Rows from expert 6 of block 5 of the encoder, named by matrix and row number. Rows with one number belong to one neuron. Each number is 500 + 40 x the weight over its row's rms, rounded and kept within 0 to 999. All counts start at 0. Numbers have three digits each. After the name is the row's rms in percent of the matrix's.
# gate: expert gate (encoder.blocks.5.mlp.gate, 8x128x256), inputs 0-127
# up: expert up (encoder.blocks.5.mlp.up, 8x128x256), inputs 0-127
# down: expert down (encoder.blocks.5.mlp.down, 8x256x128, transposed), outputs 0-127
gate.22 077:494511506479525449503511556528423446465445487413499414576514526516498461486521507502509521522480519471471566466528470417459510509520476527479514533498555513530460479483488566566471498463513506512496534509580487485500587557482505507542587492561549494598580557514453492530439561539532505470503503482577577472571501547514456546503544543469456494492461529493465495494506491542515540472484
gate.23 078:488494491474496475479525537499453510451507457425523489525457479467456492485545513498512538586436553458456529467547562440491556527569470520538445488472462519518540483521517423546464485497528433446464501523536523453518474558461515490500551466559522506555578495587424497527497578514468513449484470545540480512436451544501476578533540498501595572515506444556468481495560459504457546440471
gate.24 081:425498494507511508521449565537407595514439456485506481572539499494436518476495550526510568555505458456483555414550474506508463486484496514504449534476544510460544536472526507493474446447586433466483497518532469507517448468458488485516521490481519460574519492576464389588543588435514509519494502508491502510571549469440465511497457531469472522488530436477507506537521463549486540485537
gate.25 090:507552506511556409500526516497444568466527479450541491550430447545520481490495549527482519572502477470407576499537476455476476539510420536493422515454497455457475462497534501563466525467506462469562505506445452512538533521503435518474546479520470509493482558522439519492453568499420487517507496447566495525530488501531406528513444544459498465508550572549536537498469543551501534529520
gate.26 106:399469441427500449485481573504480515522530509430502480466517526588431608521510513539537527613480508497427524456523565475512522497437482494491450529435511544445424439524516479484509461594512458455520511566533518529518492491470496553445553493496531513511470497539425498523533654529486482457509568481522538562465584491522434565482480513472568425536507517515464501473452526498518500472545
gate.27 121:488495464481469492442477573450439542486486484450516509529564449511479488521510483461497473503509529486525479532562471559488485484527524571479520529511500478543486497480486447532470456570510466488515496499597502541512476464496423560573571459512544517516569527482481517593472581547514513447491495517563500514574498495439455540436489517556507561495486515462536525585500448430484561427433
gate.28 109:488526478554505404527525510535520538542498420432506496543480511502472511481546525489569515559459540408547595419515546444487474506528523544497422530467525534495404494544462471519484500478469406498467468512517520498477498546534484551556527431515487466551540504562406559539497585478494547541469551506508497494554522548509496500517453524578441560526478497513487491517574483472515485452542
gate.29 077:537529423475519456461529497486544496537494500446468512507515455494456491511500506460531553530503517490463557506532503434480493517508503478444478523506535486515527388430565501552497488579506448455524516491502462524517481523531541510500599443506464543513514507564425507558444557510433548397503526535482510550565477488480451503523470600522446522462462486429520476581523392481481486488535
gate.30 079:468488522512491429507468577522446471519467532445520514492529520409426484492518522503454556546520404559566510512555510496494460460519539533535481508486524587422492498481470455537480492508510445526517542546479489451564494495478489534493544454465511503536485470642422520517522531539498501494546530476480493497498491521517469589599472526513532502512529540463498543496502517534477465482561
gate.31 111:548493415479545515499493570465455494454467464570515482470534509538501521456505484537514447557505547491430560442563576480483526487508482482523485489521479487450460580514473481476544437515591476539487507478540524463526551599505452520453537490510528494525512476538392487554547535554494507514487483540553463531534512571512481534483462537499542529521523510519528496550502436452465479428581
gate.32 082:486492504473503453513527561513477544526452494405511475557502481610457477508477464501498501497478522444426547529510539459491459499506509533526441479471547504486527447445494484522491412482476451467502484518475448470527503609443488521450572488553522485562496478581363508536537598510485451459401528485546514494519509496614469572535520538521487493525501563496419473519537528524489515428499
gate.33 104:524492444514444471435479482548518491520573501480508508488501516503488493484548516480528542507468511468526550518552585420474429450535548519437526521424508477492469469502478515496455544477536406492516455469604498541526561586461473491521516429481474413542565588547412497582507538509502511483543504430456486507457476510515540526535514517561495508513496470475496493530457496451501528455456
gate.34 083:473510432479477494431503609523478561483504487510499558542519518529484487553536474527572487518508507442478517510553570443421445455487479562495433529455528495509508443536516525569522495583483428473539492552549497428522556543506455558556544427536493546527497476514369551529564552564476482514510554498511472490516500512484443437516479472530467514468488520532499560521488523484461538456493
gate.35 112:510536474508509454537525572499457430503521443491507493502474467520512514508503521536474539508507505452563569519614558509475503533567484529541477479481508502553412544480456456513479487479505478486522490550498592545530533496541534515414548485528562506499530497475396475568465546482497433539475504477572512545600587539533394535515461478519492526487436493561537476555508483532419472468523
gate.36 136:475441493466448509450498478487505542437488460475515446535534475437406538444541444515472496535508499534463523523540508460527495463531563569456491525450490509433551461494484472571507522523502517550507466549544478515567530550509525491544524405510412518522473479512388537555513513482522467511531549530508498532515542471509490521534520476550493505495472463492501506563451487501531506447531
gate.37 087:533525538477557506496468532539453554500482462448526509480519494496415498461470526488494490439448477540560595510544443523443451461534524464556501441473556522461548477531471489572471504526472422519479486534508523508507513530511457433552518511481463499492511491621354546561507574545477545450517505444476493520507456509535470544524460503591515515582485493469510475515541492498433442462483
gate.38 106:474458460529446551505479520534439451506499461501546519530529414541512498515493458526533470531474432455602466521538512515522504473528483545485476520497499456524468527543450510528558503524501493542464437542571585434523475516497466486541534494536498532538554506519445490534495533516490503588536495539534519536457564520449474513568489510486462549480437476472461544530500449473482518526560
gate.39 077:518474476534531415507515491499408532501537446449476529516490495545454486477514489493447522568547577450495541449534517533517444476534493553539522537512497567481478472501455465547524486524529450468465441515493503514499470554468521479510500472468474528497570554536460468575543537545463503565509515462525416515536573547504498541530460512496493532507422532488449470532477449500401453479454
gate.40 109:486511487481446473560521595525402498424466541517508511517532525563508498475482507494436520583496506481516502551541547478498478465525484559496529486472503494466531451518458528468514497591526472483594504480522481529483523477555503501531608468576553529518545498546380496496445534544534487498460513513493461532474524463497451511498500530537484538487515557489520495554547502454487469477436
gate.41 103:468487466483515514442526533534517451473414513490505512516531521548465576451507514467540523464535472569559538462587515454445454473523551517456491503546519490468513490538490438489461478571551443511498493514477522484526584538510446569523532486491454500513561522531398480602524536469488517517517552510457466462422511502471460461451499523570486546486483444467507485489503467471537576514491
gate.42 153:515504495492543566506532504500485555477450433487584488508556402519575513530482441524462521531465543505488519499540514477529485483503418504522508557498524479539473475500525514575510491523483444477428470521593511473447464487518463430543527499540485514578599563496387485556451557512479534470457476442548457596528545548437446512499489526506505545550469502569481506532465457521470568481496
gate.43 095:425509493491480473515490506492454601524508430467486548506532448514452438488537484529461523545520478441528544590527473516444476462485430489573511477524571517492530476504481446512530510490489486495551417520524498481541540510508470505506519522485549480583513535555439413533523574506453550518461484456515417552543543462463502528524546477578568509520437502480575585586547506583473550429555
gate.44 078:517487460479554469538526560580533447492520435459538536523510441472488431497526425516527537557481491492546524490608531498525569560532561595501475513526525546484448495508541449524537417477481442479534500505555469494514515504491524496474476521504521528529589519581426543561482566517491460477497475492520523541519491543476406520528451519541446536491514446496565494499475584535479480397497
gate.45 087:461482460510524475472519537528475516481539491412497510511517526478456543479539476501494502520497521429470569544572527525495517473458516487582468552414519531459508473487537455473453418579515422441499448573516456492514527600451472508601582413540438451598540534562434488527521577494563532474508497445481545488515563511531444517519476471484546530541529465465513484542482523503463498435538
gate.46 079:481504423456494457435471517476490568518503471476550449525480405519428481546513505457479524487563451460457489497592487520500534462461433535483446497522449542466574507486507484495509464488506441467553515535484513473505540561498479491582578522542555539523509509513405535521498517542454535413493534521541541506482520557499501567445472502504525533462547459574481465510462496489509479463518
gate.47 079:512446440461521524526485481433459493503473484481549573526568459574505532490578447434502431499500566490506531484549574535512435485513516541468508508480472532448475526494502452508400389538551451451501520511509493535479529515485521548478558494522532534520495458458424507499499505554469465533541475514495501457492538566545486503498475619543530488453494461529488557506423528418435473491449
gate.48 103:451479476530484530505514510522446611474386468500509565522515504519480477534429466502428441541456528455435528478529467495507415464509498525525447526538567526514517476564542534528502511492564425500577539481463449522594501511530439474514546498518557471487520519548433498541476578443516450471457535560511434526506481452530433552467492464530453490464553523512562531457533467551407584418482
gate.49 079:461526454457520504510502488533406514481554521465565522488521441479467511516540468501479470487484473509449538485633510472499524522545571485502528528495520445463468479492539489534495505530478527469443518567583549502474522565425492541504540443506488567502531486541407497568516613523514500507537502469504453532483523495475460528499398549543459540557482469523445453573436546488513536419516
gate.50 073:492493460538507504464493534537506492468466483452514508488520405473488513482551510537492588554456561466536525550533443509491441447552487520474442569525598478496516504489484486561498485501505453478495487500563489537493442583482431511556541462452468494491538538471441498523575580561517545543512513484465454506475512442499390532520508595555404499483477533479517481543527548526538495499524
gate.51 098:500489489465529480488468499539423538485546491522521527504552499565494507460493449485500509598465561484482575464443533510492441471497493537476496556488558502441525517466493455504485494475521452534432439482571507446494429553453501523518490517500459453540549503559386442601513512553539505446472492474538522520458541525512458582513487507520494578542488531440503526551513497529528501483495
gate.52 075:483526509503514457536476502507470478552526522493531522495437503564514481478517506548414572505506483444507574501529536445506437465489461479530452493488513455538450460466459526601539504463507461478543512448513480453551483461520491534464497521529522551478543509582412492525517550475489501519501493613530470509547475557566422539499446563505487500509558552515518518565517449475404489492462
gate.53 126:437471510601501489510447506485427477526523512476539507496509507508503492534525503453494524534527497499514534498533618425501457453450475517500502474444546511477485509499492524570534483472551465502486495501542469504584526496529504485510482411495492511515483520566421474554504553519447531537563528495478487511511528533451432536521502471553518545536502449489451564568519484503478472498536
gate.54 143:437507455502497522516498507477458556472478475471498528519451430507483411541514482502522447488484550466512514535485536495530490515531481543457425500448504489543478475447462491523559460487458462480550511513575563536534518475552477491505586456479488516521477501517435496529441536552479444478443512486582512542570576500547428507503458515518489512519470507466517556584473510508541546422480
gate.55 095:449463473522511509479394488526473464524406510520495485501472433519483477513552483521545479530494535509441486421592517574469500487589480539476529455424511554494571487539451513477449466549520509477477521477476384454535507443535459517497496501474457472475496472539433525562508554532556555386532515517447461562427478495425464486529518536546553559563524501466498468572475515478522487435520
gate.56 083:429513396543470489524476510499515474476479509499512468511542495490498497536505490471517469557532471532574546433589539481499450481505542575484458467515512554475508526491502494549493521519523406499529476533505509498548524600502507536469578443480520512527550462549430525542452567528482488539525525532498489515549497548465423459555423455536474555459471455457525492508548512428509504435488
up.22 089:526500461455468463526442586381533483508498555474478486548587496501519579495504496475587494520524472477511454478524502572495462497514485520481476555490473604525499462516529478489488415573504493480523513470514508492502436505479514569477524443520511492521530522456525530494483449430574537483482533495467566450479569467466517494484404534492499484445572457550519515504439554504507522533452
up.23 100:477477453521452546402521504517470482541566552494432525539503505534419499525548534462478515485514457472511489475524449451444492477470505492444582450440553485475546450419516499457519580605443558526482491505582528595498508450505542540490531498491500520459544524532522485502536465514502519408555522497491489506460488426504488520479558446502484461501447503487518511508548518461560528476500
up.24 086:512440496487482495491500447556544478543548453473541496467469506524536469477559503529535465399514529488468481551572555428515508515439456555470443528462524517553469556562455550442455592546397564474501437468529508471457571527577439498505519530509483491503532539467479491537487482527451495529385476483437516459536447497544481507514477536510575557583453532471515520589479497458536454496475
up.25 095:453469428460468497459438525486521434536454526508474503520556544463424537520552519463565524489526489474532496464559535542486467496551571448467552491439491530485526564571457482487478436527503562501527507460536517425518528442465533517508459474510492487505513484536552457563526414460482579490529544502389509453538558472509534456482467494554572509477495481507514508476459477454517546479451
up.26 102:566501486555516503553489502528483530494563505476492556482519459480540442479476475508530547461509468500531500520532486527474478498495482475514539475582593506469610520528497476500445538417454502518513469479448467446513571558506446459530497463564488537521493520497427488546497470466508581554486432486480475421546475489515455484546481485563520563517453489505524446508526545492511486532463
up.27 100:547470522489554473536513473504520513547500525485461540481514540501537460482442538518439503451540580449404551546465548465490491519429479459566500426529464528590487435522469479433474428459514464491499512498437471450472472521524553468444487567568536479476496506476504493473551479453554484447467560494442470485451514515597477516560465495465487441455529523513490427479475486477470484569516
up.28 102:440527506495427499499527496449508455505525465440470445491458476486463549580527449452534435599500530464548525519499510535515548478509541527494513537404493527557477555555471462564524475485467472470555515509551562493487420486488449550473481433516432455537492437420497497539471538527515485541502567496484532468530564511500535454534446484471511483537558483543493569509474419539534506453474
up.29 088:479538514574510431507566473596485520529534462428457503474486512497444497502474574536521462472502494462551525439539505515459563489474487494477477461452508426469460510446491482466468519503480539513563404462531492529575596517573457522473472497484508495508458477532487483490495533539443485510450519450558473476532506471541444533436490524556552439487457523441513452545546537475529469479475
up.30 097:522541490458548526510498476499539476535503484603488494550507492507424461431475513509520555506543525533508552548455439560483537483513488504542507483454515533488495518471447433513517489498537519506511473423481477489443551521440531424459442462470474494458488486502480436516573544601406546524488498496443434534540497442513516502477542481478536455495445515559537476513599537544457567490434
up.31 085:475464528566444489501449509460480528546447527446443545548523512514461442517481484429477512537472533490566474554476462540443437462550490520455503432494531552488500416489513483509525508506468518500552492533444527543490593488459538465474476533541605464522534523525524532517443442426493552483551503530499521493453464460518446596482525455526458486436534514486497517386488545568536465518510
up.32 083:461496484443507523510490413568520512485532472519534435546492582474534498545418533541454606520485479514549514473458503469514512521502514533503575456456523458602488498508528486453517621528493521550522515493520494564492566468515461450515457527452520558474517469478527533536516523502489529493483447571489508569451413528459449492534542451461453550469442528546487506542508508503560473494520
up.33 116:580508469484506532490571479547497464473577481521496465509425509470513419498521573482483511425518506498558489517493529435502513488554483570454509500432488463438479388480481523507526542528465505487445477528614511567465514493502433521574517469443481466541545520470487552536499561522519497540475497482573443527566512561495502489450561455498435521554441485559488539516507446526531518498506
up.34 093:424509452509397499478507555461504502487471521553509592495473586462468429473528504518521477473477501497523503507492470500481459472559479518477558530478528534523531542574479502595485487534535485543551494463554468483542532415476493457530427474494485527553495494507489457516475503516489533531548471492473470443493536463492500362513485495498509476458528469520533503485489557529495565470493
up.35 085:523582537536480479496465518577509489525505514576535466506515500468510534510493538554463475556472426496487497462531525525506513535507467518527506514549506547513511474539487571534477507413567550464503435517536489430527483482504531485461517438524514555535514573530483426496443441443558416482523468503443471501472502530520472529546451513464546588501504529531464587519517462531483461469486
up.36 117:481503495496510494420428446398482569443455535475478425471481382501509526541513476497497476499504480513446458532520524497501576498566514542432475571526449418526532502550500524515502558533441534478488556515560556502525502521518486517552483574480461515482445468467524509595466449477502480493530540499496490494521615436441500486499467577540502565465520485436469538583457496458500497487560
up.37 093:526485461439574456520493430450605517507501537503564503576492480582522444471507509534515532512485523458439504541432583435480545498453480509550505460526528499512500557448514566417455558438486584441488484513475495489438522520490524527452448523519492503472523480499471467503482495511458524482506535479470502490507494501511551546538458482484535520486587451528548481516548491451536449537435
up.38 109:501484458548507507453524488538493455490453480442552495549512401549538459579473493494527483454526490429574470546556477524555488450472504544454541586541465463599482505523469534504535448502474536511497526469527515508504401425523460468553444530497532514566502508509523473559458481475508545529472410539538397508496563568463478506484504484474488570515437525488504538553461414495469518498462
up.39 096:493488550554441570580499489577462521526499498475572502517422451554502421555456547592456511501450486557524583498536418510492563502507459467556544477532503476604486515536453478481505555483530501510492502466547462429526519486523511370534490502526520540509504530490519510486541514496449520451477449536506487542532533505527371568438520477467479508587531468460534528539546455546453519498504
up.40 104:486493472499458481534518483542530600521475469539469569517480530405480445460511527489540469431486472523391494448495462479470545484430543432531534459509481462518591495514481540509527498486485491473560462509436517499492518506533488518455499534440499497474374446551528517521593515466537516458505504446464490523483461470516459474471582490499528424519494476443494485504506495488509510541518
up.41 102:489411495547520446603518513499456536469550511509501526515467511579562439521500539509483469556430538436479467511472469448401525538489475478644508405494526453549504472477496509490514521501460426530520439543491465504465493521512567472459473480518548528462485525465493512437543512460525478498402545527483520544421490561484463524541533470444497387483494508519561517526479532504442476535452
up.42 144:462520451447468511460487593518473500502499561527425543524520607500422464457551486452509506481472453488493511492568505518448475504487586471512477421452526508417539505537473514470465497541536481528518504504443525509515513568486605596416556472480487519416478466567473530500494511465516480516517545545468531410509492470516515474506487437518528498412509478482428475497536531400522443490521
up.43 121:523471491475439503533495468462449473504463576538436498413527492465559581476508493436454531468513533539482478474541569493489552484469576471504517458462454472402517579515506490458482462557572475481502566481444534516465477529500499525545502490526488461460482463457477521497568546468539562495582552542435525459434557536474502521525473530452503496438560550487470463408431533458447507514453
up.44 086:520494415531488476472471450541552425509544497507512492529436506505439554541535526513506558455559496554507501436513531516569570573476532511435499478440515439518464511503504434452529500482499581517501500534586506483500517503492465534452509534461445530435522518477447518500567546454505484486476497511513538528486501531482442432499539539451482495486440532517421486502527525429557524548525
up.45 092:551548525491482480457541594504454535488489493497484502552534532548467477498415509534504474500484465529427546477505468491512464490460473494438514506511505477537507509500496487502508507514536488522529515543441548473516507526574512584469528566496488537463499484513507497512512515522537513509416523511578421549519422499494461539402613512471528488465364527506502528513519504454416577470482
up.46 097:454544480497472477456473512449589528482474476502427514503530502466523468483461449513558480464497528445432437505477531537510531518556549556547472473457521526508481572503423457458435434515411479473587464488561528507450490430476506467432430437473517488544508572505542569522514536484604482519486503533482500457540556466510523440524444511491519458473530497482552544534521549502528551519452
up.47 098:560519535487505518517585566439421508482467407600488538531486518509465443530454508542510512545487474522518569490523474501537489489550517491576502518557481501568503531482538501516546486507539439480500554515476498539561471500514535470465555512462522559469449495526514524482468492507478483544511435527490432638506413516499429531471573501448545494492521489512505505457570506459482517490518
up.48 089:443506527546453545486565436552441528515471509495536516501481530533503459531393428482409499490499575469481479547491500490479426443473458475463496468518560504537478470517538586532497512487515526449522521477447493546578510496546458488538555535517519481550493518539502449519469498491481496462501521497527479529471511433521537533449564442484449477489533507431528550405520489576446519508507
up.49 080:542561499464577472445517423533513467533460480489488477416491470453505568508543532503578516506581541477529506508555535559520521500550506510540488571428519508454433546467514423489495405440535525545417505524585551518459504511466448513588452480481448516516463486499456458531506466481437535580472534502483522432555576559511495478571449545507562557549443440468498483498533556452460463480457
up.50 096:521513563480587540542543527493463580433476462529482561503536499557587435489428551499542479495456458464429467490443445462461462462485490512515443556541477471484503521461498473534586487453553400525502519453489542530569503513502516464483463496446528478537462551578455459496476511501488450504512486574594505566473513569439456532458518580448508510482543562502514564482483483466476496524534
up.51 100:485534476495490429511506542550467452462532506511454448531520549514549563420473544502578516481429447480496440419442504471448475489492512524520517484518509452469524544481522462415464471566554465470529534436503511573450426498492553545396451444509501514476485481515501503492559512511581561478567588527525533489352463479491509463528503481490512516485542481464421491539491522437526492484493
up.52 088:392487495450535514477451480444548483489487516516505572432511527437518500491552477436574524456510499503524475500505507514502533514524510492516499497471489534450512559495503480476489431536509481557485449557507431428473489472494548479516452448454499562467424473559463554552561487454516468598642506488445516474517529457556545387519454513464515510498497449468509535496466558462548456519529
up.53 119:453479502572508502485447469508465449519538552501528481485518484456561530566513508475525511541578500479506534487475601474550501461434511485544493528453543520499465524464513503576504516471525481523479465505586522540565466451497471468529480439485444516531514512499442450564476522489464527563504504465474472514517522554482525513479479433507527573524461462477474550533533439525510525490543
up.54 103:566500532501493426513467554539507405501472523479505500472591608525506539473477485509472549504515518565493473444485523494458495482435502469550554494517521572418499480522495508486431441508545460483479506451436439447491481562411552461497474484518540468508481520525495533514520538403534577503559522491376519437514402504493506549464519484531534510506559493503487474362523494445421472558527
up.55 082:458489530474426522512458450494544496582550535482503533480540484389509530458508520494514534418533506481539499521509530477494470468500512494403493550495520587430473469532458484543458515522492559549502462515446531453443516496548501460528471517523456547503531449475552537486520477571430498591539481494431560486561494453542497494494455553539496580445501483527468525524491537446561515520495
up.56 091:486532442460485574503492464506469478446554546507518533524514440492447535555522488591507443514515452487504453443563446504547550526486498500540528552512461482473544529448586558578495512441500536510506472529475523499518456499474525503558484531473479570563453516479466483520522500499482488529485491542499443411576504544491550504470467469443549591519514443485512540534538438455510513487508
down.22 080:491476541432557464520432508529573519518542567401476507572489583446507540515486538443530513520504464500474470507460523437520495469439511503467461463493446562508475498542518472486550470484565496488480550505517510561545448429542519511542532501564428519537478483497574488461500452516558521563479500496439543481482498418543513503542478498486531477488600513463451481399463501442450517495483
down.23 081:443470484514541524520470534487494502484550511455502438548418515539434503532491522575466486585520476507479519525482408471520487428463417482536543508536472510531473490508534487505534486521418518526482468488492517497555421462532473475568456577495468512523538487500503413455513515522429511498420473546478511529428445485474446529526497534503606479508451467473497480470484457465499508541558
down.24 066:518430423529446466573512491552436525519477467488577554456493508502545436491521548438468504438432587527429524524535543472533443515481555539597481499460567480511525570503495539461515546512432518463553480514514525492509528481476479514433511445498545567516537465452437512597483587468522504530535422486437565494580499533501411485495538467537520491558539499490540495504516455497413438449492
down.25 085:482478460463558466463451443489546450509526478476481427574464521523525529501555540483521469535457442432533491459484489479541456490502515453464470551458496514527484569562461449505483460505451543506428497466567491528533488427472504517535470457521459419524480504479581472488474488511470575529393553511469551474550520527488579516524466558526521507466563581499521507453513512474503470455510
down.26 104:515497478527518581493457499564476478457549555462481515471461501520552539406531522517521489463592423432447476515558474527431504548468506524442484531522457468495494530561470540488481553470543507529506496511497507442521543503576503500516514437496448465512508478459485483443429395469522492529442565492481579356563499522479569478477558483491541488457495493518531538522564566493436489583524
down.27 136:520471500520496498526549510508491438522527561572431466533478551525547559498418483455531516467514549506500481504463530457521484532494513496500492449487483516558437486510533437411499484545509391477494478548532505566541507479488519505482513491546455466487554526468553471473511474493587492471461548496502518435402498536441488483522459457462530475463520528492534442452504513511558537548531
down.28 112:493487473533538403527503561487509510533483477431487532567451470475472512485534518485496537569496527531515521492541477540464478499459461501482403547490553547462509483486517509525497447515506511496567499478442522453578492524479472564484552441543541453510524430506400484575413565539479535546482537473480503484606554582544446513489458600558468438487544452445531498494523537537466466553512
down.29 076:473529496522468477543521590513507482512577439504493507545498394475501466506446551521560445541446507511444498492449451514474523501509447500561544514473574440555496534540468483458460403465460493556540406442470470482503527552531523544481450513520524470508453458463466501501518472476498433462542439481462547507479504484498428468463463530509525481548492576532570469518484454488489485549486
down.30 084:541540476489532483511467402476531506518483487604425508519505522447481463529482513502466499514486511513542493439475468546563520497518425496450544477535443539552431500496490502518506549538474511431512529440481485503489501490525520430553471461417459511484492483422644511437434467489469512508432515461466455501500521507509577529478507447395499434531503506501532560484534491566431520506530
down.31 122:479483499540507513546452464478503438518509506522435440467497517429585506542538461535447495530519507525547459547461497524499521441453515528467609501492486436542536485516499578472526534557482632442466529465531529583522539446454496439452483493593497452528466532441586465475445440462498515574465516520510479431479520520559509584458532483479498518516479535438503510500490534543536479488516
down.32 079:449515440469441557504550495492500518452423455529593463453465544453515516570507507457505531492453573508502538474552554535485453478572531487452519517491526531569467479514523547512533581489469508474525522524452509489447534527483535540510530475467619517529510497501535580566521513506472483480522440565448507502528507486510523553504469449461471516488545460544394472507479502528498536556499
down.33 122:500496399529549498510495588537472440458456458538514503485496468526464516469491496550449563555590508525525557530543479533515452537557517521532490472452498516509503470513460413493462473571537457529535482515525469414569531501432477471504568465489538469517568448501403485518498566448443499508423494466537466541530593543483454477453437451542497507505436449501575493546518467520452546447527
down.34 078:532519457507405460571470516444532442549516536501524545524516514480461493471597560459492448508521486433540532544497480402448427470532534465462495551448510514519440494546470491514485493520534412480483546503540512512509553435484507510513439489387554512558512514537492551505460515501434563453525540570487487416572515521532520433546411425494509508443570475534506549525488535502494492498458
down.35 102:506468487532457482507508601548488514488458438606503499470511499459577463440550528524439521526549517508500490489574509536514517538545486455475466468532512542434547517458506518514494482501532497502597465540522486463551548534569527524493536456545511560492495415536438469533552456502466477583509505421518455586485526493533460549515541504575473469480398505449482492509448537440460478457476
down.36 133:458531456564451431483507502486436511477505455523554549454504471537480470520517522524459487541408471446505483537530553507546492483569520527483537452472488487519477512514509511473529519448483507505499534568494519427549553544476523493483488526494501540511446523498403492555531509487424521489582491495500467481484559496510442516496477526497516567456543493511456617507539489533473507474367
down.37 079:523479500446560613521525492479540599502464481511538509530562476507494437498472474534502525462527416563536482471481560480583501539487495537478516499537569552429512547478554495529496541520501579494512459544415522513508492491568536421549479525547552520439539490477483524532528543535519462581487472509448481445539445437405556489489455563491481454467487474453529482521486491564511505570478
down.38 102:499547455526504513437534506445548469459483535463574517530545512538537484482516494463525471451504464486546503451590532512517391434538546519460479521536501504496510507501468481491538440536507450504496502502520534465492503494478508525492603444545584545578562505542428513541496534513428529489506457503554541526498566510568436538461476506528503541415496511564549515471490514521485536469481
down.39 083:490486511499463521492527472512490535504519509495472512478507415523470431484503472481502488517495496526520602490495458537552536512490468579475524502512497447513612521496533435495559460499502487503532524482567425476536502531477533450420499472540570512480550570472519547537498489477471505470536504540538498466482510492507412536405511511503453506531494495480497430485527494459456497494495
down.40 111:551462491519450495471552467477524534541520520477496505501524483479535468480486532545560506444451526428503433613517529431429530482520554393512579518507488426558460449517487505479445519568505571490484477511493495568485477496498491517552441517511503433516472536507571514495457412502578503447490512506463482473550569489559490505461551460525565422527536477500486464503494560538544493523515
down.41 116:498499488504561526505474416515520530478527591531484515467491526512518502551412453567516503453550487512469507488464468527453514505514494501513520444549459488519545549476567596498519544485498536536504444479519510553478532474572460418528441539517549548467469487437643460428406463485478475545424561515496468492500542464468552504483501510427536479434412500489507524494499471484515496533485
down.42 137:476485510507501488468492457508471491519478534537466447516466547480522481522518492554504473561533452486524430478439440493540500470481528503519507543513489478536477522513525485499493521547511606515506519469454541550511426486576524556528477479494430405503416455455570491430490448476566452518432533539541491433516504485497538405500493509460519504467496551530442517476528508467536484494531
down.43 102:499477544537469467527493386492510488536481518469510390543482470547560521557504593572502470488471545488489485560522510465518542564455472482509515547468455466491466564462468431482484475451550554508490470451409492507468466455549466542572453564510437482480510500525541444505540435463537509456500530534428484414421410494506577473539494576457584547524552475520488450513436530497545496506430
down.44 071:545521486593422439519534496546550472481559456457567527473440536458498561522500545516485496551502496541454559468514476527535504497550529502521511497513501550524486472528464486486527472461435522537511508552543517421485467431442504607439540509368520465455501505464465579590466544446492448452490517552435524471562520486440438463491552514521519492587496501585485455417522499505495477571520
down.45 101:485483508464551513536498465457519524498522514415475447556572490496492529536390516503520507468582405523446444461459385535551515491450414501503533505541498473598496520520509447460548498464455526518468498499528515512497443474506481508499463574461450563517489524529573481467511466569492516535407473470534480465452401434444544504493530495415541557499407486526458526503496450478498557499518
down.46 076:508536472573507409528504474473508430523504520488445520517443563439566464445533519477536520500533491533452446482481504403530493545547537441519491482488516509511419535523426512465418456517487439524530478509523503515513558495501509502472454494562496500519468537525555510483510471508497433526415472496546440471523526480515550485586428529492499446527519583480528539476527569487462524462455
down.47 083:539480558457534577481571477485550506515497461576439493481504512531456459577448514490542556530530467535529570470461517557544494483548463513475520508565487484491525534495473491524503468534534506498531467500498472449472463474488438446442478589474518520486464472444619473476480450580520479518499485473527437549459410494486518500453570492452490541472445516462446474471505491472513486534489
down.48 101:442509485452434564561468507457470541527461505525503490497560503538457486491542448490505518532532521488496510548509563501397424462503588500512511430439569483511527425519537501488574515491473508464552502537487456482513570552507532472540540473489543585489524522570443565532517558490471476425617498513484463563528522473507511479477513383471451481440519486479492485560453547515424517476529
down.49 078:539491535489525509448538553572532477494509483427517510477432488476547487473535531456531513471480513461536479485533530503421427520551543439581486544502508455402459470503435485494500461524554432552495519482535476514492487532430468476490468494465529519539569512492453485564482461535529575494508462544470483531540540528551479490551463518501513476563541450508554489466493418530434439498439
down.50 073:447468569423482549510483501505514540484498550516436516460563481515494444509436540514498510484466425508453415525464426495472563473490511500495522456517468461506519538468471508489484501549559549543465477436465570554536488523539481490550447508483491482535501483534514429448479423521472407511501507460570500518377503469501567528497489550429507550438477520524475549527472475436585530536523
down.51 094:492411526483504481482453505503532431484493531469512434484492473465522534466531577561586513458528508526556461491456491421492568545473472502499489440519505462530523564486507537475408435542506529499438502415451542468459495521480525572497382491543508451461501464504525452507554473434511483447483569450529562421450419506513574485514499497504500526551502423464480403577514488490551504566490
down.52 076:565533590511581449464431505506574439531544526396503473559375542524562527453545548486510511526442500430536552503432515417474474549532500555489442543431467477571438519495464491469439503506510489471449452574466481496492494459484487523521494498501520488470505486548485544528482494505504540548500552513487535467529510509565520471558478547497548515427525469491499514488547524489522453515423
down.53 127:493467469534430507472482551513453497472480445513489625466499430498545444492538548462535553545439562445492570519496542527424429537559461537539458545399536470455522489513438536529540509482489441494523518476532538446552489513440494544520512506423527516518534515451453540590522502594436523524571499480501548527562496544490489473507514496469481543475498570548524449506448482516506494545505
down.54 135:576489517586496444480540518510512499515485505498451379550519533505464498494533502482495506425495448489490426469480494475463536520461487517549489553517473464422537505488552514498474489515544566538464524467408511505521482478532504503504454506550471415431477570525553487426502512462576484522510451477524494514438397504409540493474527520479568532531487563502462456503501507463508486487527
down.55 086:533557440548474485585503502516461420556505515478474559508512458512539530526537479495499510524463563421545560504484546515498499474448514485471499576496548549541471487560493546548447563510460497423556462571541522506524492509476584553455521503533508567503478481459536521547439529530433478510488467429480531498619496510530550480514429463508517506563559523524519507464467498497483532484488
down.56 089:480446500500411552550572509492477503465528485431510477460519504495459598491541472574477510542490457454498465478591458502502504536548546505537402530496506572429492504507568463496548461527508484524544464526436543483500411535451459494502521481420515496588533503468366546528532577426504521520506499527527524481549539553497471487481415558501542534505451432531565542516435507493499475498487